A small audio captioner, trained from scratch.
Model: 6.84M parameters, log mel input, encoder arch nf_resnet, encoder norm none_scaled_ws, encoder activation elu, encoder depths [2, 4, 4], encoder widths [48, 96, 192], decoder width 192, decoder layers 8, decoder norm layernorm, decoder activation gelu.
Training: soap at rate 0.0017, 9500 steps, batches of 128.
Data: trained on chords played on synthesised instruments, 52083 training examples, 23.3 epochs.
Rows from block 5 of the text decoder, named by matrix and row number. Rows with one number belong to one neuron. Each number is 500 + 40 x the weight over its row's rms, rounded and kept within 0 to 999. All counts start at 0. Numbers have three digits each. After the name is the row's rms in percent of the matrix's.
# fc1: MLP up (decoder.blocks.5.mlp.fc1.weight, 576x192), inputs 0-63
# fc2: MLP down (decoder.blocks.5.mlp.fc2.weight, 192x576, transposed), outputs 0-63
fc1.347 092:487499451504444470386443456516457521461451525518534496523469561469506459514472514432555544494529549554531466489514480437481535609515477531555524571518464470468474526487508533515505530561502515
fc2.347 084:560530516531476520589505503488540430508542450577526509434491459480521558464462510467436479532510492441570598476503488602456403442531511518461467474504506461518486521526520502470602498511514466
fc1.348 108:481534483512530547444516508482493536542583545519495461520563489552505506519503544439498586482423502408452547485428534531513425533483526467458494477504474536574491542525435492464530516468477541
fc2.348 105:539508489580560558474519488445483526539455513532490467499497510500467498566493469451439511493507520499503533561487476476557496496534539530510491454495468542520485448501600516448541436557474477
fc1.349 100:487484534490508490490450505568452518482495543497440493456423459433494457520523573522459499476533520546542565532587455511491526520518595523419482383538449473528550540491486518492462519422513490
fc2.349 092:418546472487511479462518539504467527512444406534483520574546456553550473474443551487550565556509435483529493602445453499450477475472477501523502505436468494424473428474492482513527447571580464
fc1.350 104:492484466478494449542504567487545477472425479440466439570403407470592466474586499494493511500469519471564437503481516472533529545419466469501502482526490475529529528481493474556491506506482480
fc2.350 101:385487504552536501476546489504440478523519518516579541514544546496499518563398534531456495498528496526457531546513517484456535455513567523434486507458526513457440458507510510498530456450529455
fc1.351 104:518483493498551442533439495552506557492452499518495512477558498536482517445482477583558513531489476584540498474561473438458462503458533496512522492513522580509487442558496507454548467470531509
fc2.351 101:487502495504500518447478498450486527544462550488533478473545437511515527522484462454549488538539473456470491548503554509556454460553514513463539514507503435530469572476451479507390520537486503
fc1.352 116:537505555538506505454522469579497544535440468557535484460434484542431478506482493495498486442527450463523492486451524486531430553502470527480463439465501472491547437579562495540583470507537523
fc2.352 107:506539464543475458490455468453556491577528562469530491574505532554507513448501470530482456571516455473494526465561541502571515526530580498480540584505508475496451509410465477494370473529491483
fc1.353 098:556511524508503443493452476510469559552436522489502505508530537525604484570453476492572569511466531504452528543482533505544510467435487553549433554522408448477435492505435479564491497495416407
fc2.353 100:547518452497503557563496516462572442515565538580376466484483465450476470484521551475430479542481513517499485471420488540479482524541508455483508443429538497556508445530523444556520504460584517
fc1.354 112:464558486514525455498495523463454546521498477451500480513514550487459511551569453522486523465443478435443479517475612462479467491460505591468573569468497536481481478493555444538538527485451481
fc2.354 107:498516504501534543448512475551477567536515482470471574516446426528544460516504459529556528519586499474450416483518474510499490495423465519541511532499510495483492510524494565541508498502452577
fc1.355 099:488524450486423607434567506485500441570556521512480508516493542482480518500456493519471487494465470399447469538552484541496548500505495476475488481506531474494538472536459548504554485439474560
fc2.355 106:386474507463567463481480462470519474445537482514556561489540569473490467531444429463482476539500523486499597562489447481547464476539514524496466522527384455478492522460489522532520565525542519
fc1.356 097:541488459478505508507509610433514429559522462537550441512469546506554467488494530523483446494543535547474554537500481477563476497510476529500570457549546508524421493488440516510531488463404500
fc2.356 102:513513552529551480543530448523546515510507569453501568460486438513429570496464436483511498487389463541496507463501597534515547568516493455491474448477533497451530508468531478492414488589454531
fc1.357 107:486568483527480512481413501531509505528456556561441553498491483562481513470514508492506514570505435508534440533536513478463479493492514510458490517470582620405524529521481418531485554476454502
fc2.357 107:443527470526439586504559535532500617490467429485493499503439496463463515519498445509428432448512489484533550454487509496528537519539487485507488503473488379524448436544482582503466497475530503
fc1.358 114:452449443457503444560508467545516524426493475488469519598555516493525468494539496484509460493445438524511502472384499486499473458465491519510506460506507562476489478471485536457530405507404526
fc2.358 115:535525482521528485443550546519465534505511492557463532524547527537457558496464541495598547456482404441553487509447520518499531574453578480477497509472500450475499544487435470498503504455452537
fc1.359 100:469457569522519445513559479499488501487510500423466385515450480538469467463525492477551473486471497471485416476468519496392457535536448410507469518506522465519471470546550569557520425534488502
fc2.359 106:527476428507515524461429508549493463492514504469490577545514514466535488528496496513529567525551428533522517539474481485556528489484524578407537467473484552507545547518482483531528555506535482
fc1.360 101:516578468535517514521516439499527561444464508497396515518488604468523482507515440512517433549476544552487519486498522472471459497492565476493441523521439454502454563450503439557522548521431500
fc2.360 103:578473458452512515535446535493459489561378520508563445483474492442542500521510540454462491529570490460433487542496510521473435470455498458497537505501517499423532481550591467575476519536481477
fc1.361 101:535459469493471470464523547463539508497516506508505435522471501467525446488576502435461530538494461540523458474497491484528449514472514465486544517491536470532520481464578465538556523435468527
fc2.361 098:489496435496518551562414584461469546480477579495494489463505540473538510504504545501509479489505473488525464471496460556514534454493589544533503495538493537523420482511501515482529509569534464
fc1.362 102:495428504542487493464493515451502513509450587424480500508471538558483518482446506484565474506465430504488542454572437434460474555497506467551433531467566521470511517473545446519463560402484552
fc2.362 095:501531470456558555467493487528482527525467371491547530548560510458543524484488499575487536514516553515536477492433512548486545506529515560468535443504465503618460457499495564522494490634457525
fc1.363 106:501479487508522539450556529489406546562486458535482493523513499476513506495491552450489485484570470465506397451526499572500490559526486544486509529499489519555412556540493508539438468448497468
fc2.363 106:558503522474457552511507463448508507458462514503529537455507480518514478396473478508497526561495563543556537552498443506530515444485498494562512492522471462455569421512459513462436555477446487
fc1.364 090:478485491530523490487450577567463507544528525501535516477470517520466521502512560501545499468570468482480505480588571477482486473504528528476508510484546513500546496523480491551476481449545608
fc2.364 092:491589554513482551572522431490458518489461532488502502476509518445476486460477473456452526471452575518529500542536519494562417545473488477556452439443478534512482498557508448567442527483470519
fc1.365 102:500435504547515450506432528567552533545568431483539533512546540472467442485544398486537494532499600500560494449486505480501491435456457532548465537490540532478534453480495515479491466549488505
fc2.365 113:451535503476467502520510471501490408458548438392496500527481505537522556503499488494402458494508476499513451529483534461500533515538565544495418486480503506499504518550467539496477590549465555
fc1.366 103:573469478486549518486499499514506415503491531502489484484506469509514527585497534527481449460481493483479561459550497497532503511553493504512486574556476554499486492458499467412431567493510460
fc2.366 107:442533481545457509533543526469506523492490459510536503514487506558510491493511530491458541530497521536469424507468490503457427524479510471458519469419446444581519515536509526602518473497528483
fc1.367 096:577459473582551506474517499507544448559538530450446514476554502483453527484605465508543446467545512508593496493516469518492502497526458501596505450447565424566571459522491466449464522522513554
fc2.367 103:446488493536465498536446597436479515431544468519489492517480529491528506442439499545483525434474545479455405427500541518572555541536527455477451564526522539490432473486519562551540485502412592
fc1.368 104:471517531490462503534448519522470447530537564513460471469503484534578617486503451440461539504455526552508521523500538493492460436531581477454523465458531443540443503528505501524510532505434467
fc2.368 103:512496536443476502468547498494531508434483504490538514560549456526487471520466558565580442572496473479508597497446505509520540481497476461575470529561454496459511469510472409457505478491497508
fc1.369 104:476539491514506498523521498562522518448477420436528529497502494551502518561556489507503435468516490434516499475566456487527405442548501520571512512523476539478624503496535445606512529503548511
fc2.369 095:498538457453486427451417477561430496544503527459480463484522491487512514478509470515472503495464473486529473452466492549497553540485534380467519512517531465477444478545562526492411529509544505
fc1.370 109:508564575590507500514508493459519486470420516512505469506541509435471513470515498501492407563458453531518502507430464396507513514485500498433518441462602515517539478503544442455502474446475500
fc2.370 115:512491474467453550455586540551543483461510512542481467534539533437496451510458490472520533541547494437574498542512428454485460526542487449518499506532487507501467427471471529456500502448464505
fc1.371 098:574432549493438441430524544493519538482473470511521495465557482450476557529439594500498450420522524404556509523487520525509561464497503491458531466535478488516502520483505494515520502424492458
fc2.371 101:489533524493438449488490433501515493538468495501461448476449489436538477515524443504480552540547380578493444423524475437539446467496459467507491580518473499427493442493503499461498496529581550
fc1.372 086:553541479535538510620429498454444556551407459508548559503537484592444486537469481497594538479483478488467526518539465460528485461539558527495530535495517492565583432457466535491476507462476512
fc2.372 092:513511463501441459384477549461501427464574503463536449482500544497538533544476485476496507521492531566430524549517551526484520525422498403394455483506497526476493484579467398569466536518483526
fc1.373 096:531504483473479531505500472533423513481560468477498542552515523463460523522535432466540446436533520555500521462519470454533435544479546435454494484482489487571563510542487497480566519487461422
fc2.373 107:450504534547471503528515524461501531500481495459541522490539497472433508448411581510537507564492498453594433481402541506476541528549480528489586435519465484471457534474478464508476535494485552
fc1.374 107:548471515575514509487553556564518498467444471438517419484472541510475486486539528560598473559536431628495559549554516492502460564493537472470524476468494521504523504494468496594482497531504475
fc2.374 105:453502500501462453471488467450497453596513542516499415612426535495482524479508470477471528457537541491467574525522577469495500451490491475456424476531504579501398501490502486491493490544498482
fc1.375 091:490455547544530507567508451506512501555449518435442509467591466510535510506473455469531442522482484538490472454454514492486507493474472594482507505518499492478458567410540468469424488542513520
fc2.375 092:426456441485483444523517441548458488477506494512539473509499545460435536492596467541455485497521498431487471518517393514545466478510531508560473493425441414488540427500506538463567513427418557
fc1.376 096:528529526482529440430563472526515457526500484559566537594455516511491478474532500453525546577448515504562521488475498511554561517508486552517473564486541429496494428464485483435558485541487604
fc2.376 092:497458529529517485480467503506450524501503516496569494487521466573567501532463447474476488460534580474507602529505500485444494438488545472485500470534504465475500554601403444499479530448521466
fc1.377 098:498471492520474467525478524505426507581448516503455553563508443465487498464580462543516464476527510486558543513525608478527480532477565486616405486455529534461553480487529512501564490516508569
fc2.377 095:518531503438412572520517538473466533456529540514452464475540504545477516484473483477461443435487472509495396507530479472520467503513497442437419520546556498525412492506537537530418571495541504
fc1.378 096:527471479480462441554514484515573490444579543452456502437473553502523522470497517469539490550425541532564553495525442509481527547555468572486452525536509513497537481454468541506536473470463516
fc2.378 093:495463540533525422461509517513540490425424425515571537527541542564501533479498485512473434551529523494501498526535468450475523502591530501518491455530549518477567542528524501454487536473562464
fc1.379 092:471516468480469467479481462438545444509577496556520478555483482492521552510537483460446491500443532536483393566513433501478491506478494485471523476488508538469524442461535543463531545504520535
fc2.379 096:536451521523460513524493533533492551539404491510485584462523488497506437456475472516613493461533526444519559503482512487485493512587524538490477478481465503511524548516519456498511492465502526
fc1.380 090:487489533496482500482504550495480403533500526476523468469556512545540395513593496526601499500501472524432496406516488472469517451469539470436436553490529481521494479551534428528506506500503461
fc2.380 098:581528499530465513525453434468563565464437547504448548435456556485556489566517511580406552464455583436538545582487559503495451484493433476562563429515512519481506452508486560450459469489463477
fc1.381 094:538490532529473553448538537527484498446490475488508495469479591524485486566477507477466561494435454465461538525462453455533495504502505498491577546523540462490552489513461534554535511466478570
fc2.381 093:543534543465516486404606485520468460522510534526509450541516530600443521531568527477523544516497502497464487537535475447424445488548480527505540509492503515470567551460513503524460491498425467
fc1.382 085:534611508506528498542508474504457427547492505515519552550498466554450438518512548447521485477527537459513512469519494573480403499510518516530490525543539487529583425451514536505442505471503555
fc2.382 095:510458534502509495521514573501572558489499537553492462448505558458537546447512456502480443553476451520528561508455489472533506515576558516470484492458463515511526593513530524543514511489461471
fc1.383 102:485523500614486564559471511446419624519458525532433436491469505478500447470494478525496453489495510501502516522524547499556490554490500526507520492451499498518483527462472540575439412484454526
fc2.383 094:547497455421523574473510533450485401488497497477507538530537522572529589486439481463484525453490565462500519460483464494482498476588420516512498556535535452502554465480452449440499634519518516
fc1.384 103:594510491531487532537506498506480448517504514530471515493512575509456505506512429501549495556515445515532508421505529479445563577436518510508447550480505439463465415443513481476559512467524483
fc2.384 100:403474483469477483533488444493534570471496467477522520507475527542492534531515507459444552493515468537454527418497394475423434448483538517474504548575497547569524572542447571514528510464423518
fc1.385 099:499480487482497505490531584517458386520466509521526487567515504485503502510545508494604492546451544499472590508482527422480511440499535454481479529482442483541480535475472487498532469532495451
fc2.385 096:460462535487490513486470430535541527486513562439441450483450560507485463502456494525431416568570498420494513566568477476504445469478473510480514455516475467530514498496478525526442470528510504
fc1.386 115:426439478501495517532421503529496520486456533554509485555539530544525475550565507468502412536532510428535489419515497541536459470412515581474552444444524498489542513517485509482502524411490565
fc2.386 108:548530522428498510498477532565473471551492461524495503495421530508462497465536546425453550490523423473514484499556471489484540472488483537495520561548484547471498521533518532490544584561490430
fc1.387 095:495541471414532525473473544471557506540542498534485537569471463517606455520522464550518519473512506475534532548508422543453528505498446506488566455421512427515496456489500512526464465518453529
fc2.387 097:440476513521572515519519561500464472526467467487465560517517560432452458400513506490524449545538478619572522482466532486519524504490583455511490534486541543418511473506564489489585548485477545
fc1.388 098:481411515409440482536602513546472574480543417442520505490519530444461530486461434556534515476459518494458495577473495425510430502526547472491533499503502554518567510417522526482467518447489550
fc2.388 104:465558514548479514473465481508576483499480551492535486445510594507437538499542601462442465538512461417437510460499486539463538547454467516563515479561458504451527484515509498431526518553532467
fc1.389 101:540514523494517612480548561422473477536537431502505527495554433468432512522428472480462525475473555534497540501483494490419471494500525516531481625492491508550494521569514520576448517468518499
fc2.389 107:460576517533493439559513482524477518468497556548463517492486542574519471485545494484452457470433516450476415502577517406543502487536520443505506472462478518545521439614444526487446532515489488
fc1.390 096:516484491458458476549529544490458502537495409487519453503554464470508412546535561550454496501573527516457566456490480495540492450515454542440525489483540479488491484490492518529510507563474528
fc2.390 093:489494542451550491438463496542503479472574515463529520512428554519476491485526476484424490463442494599534453456572533521496524508514532479494479482573506497466551430532555508505488476532495518
fc1.391 106:445518521516492500441568499527521482526535476489458509487542503477483405422555505469457497493467448502532509561445511520412444508436476458465513501497488543543563477444532488508527479461518508
fc2.391 104:513468468478497473552514504454436441562494466476552490475551516471470534553460479493543513532511501535507530489514558554483536503468559541519471478470523462422421476499526480481503453394553429
fc1.392 122:549528471492551510494463494568515537514449549519462476432480525494534531521547531467456485524453522565537531495447489418485529492460461552529488483478511385469559495511456475443513499505581495
fc2.392 111:515462464471512504495522491475457504480419513490506516458515573445479441561457502570464515505440450475473552464517505526458508482385499489541551474486439518521462436578468452500508525493434506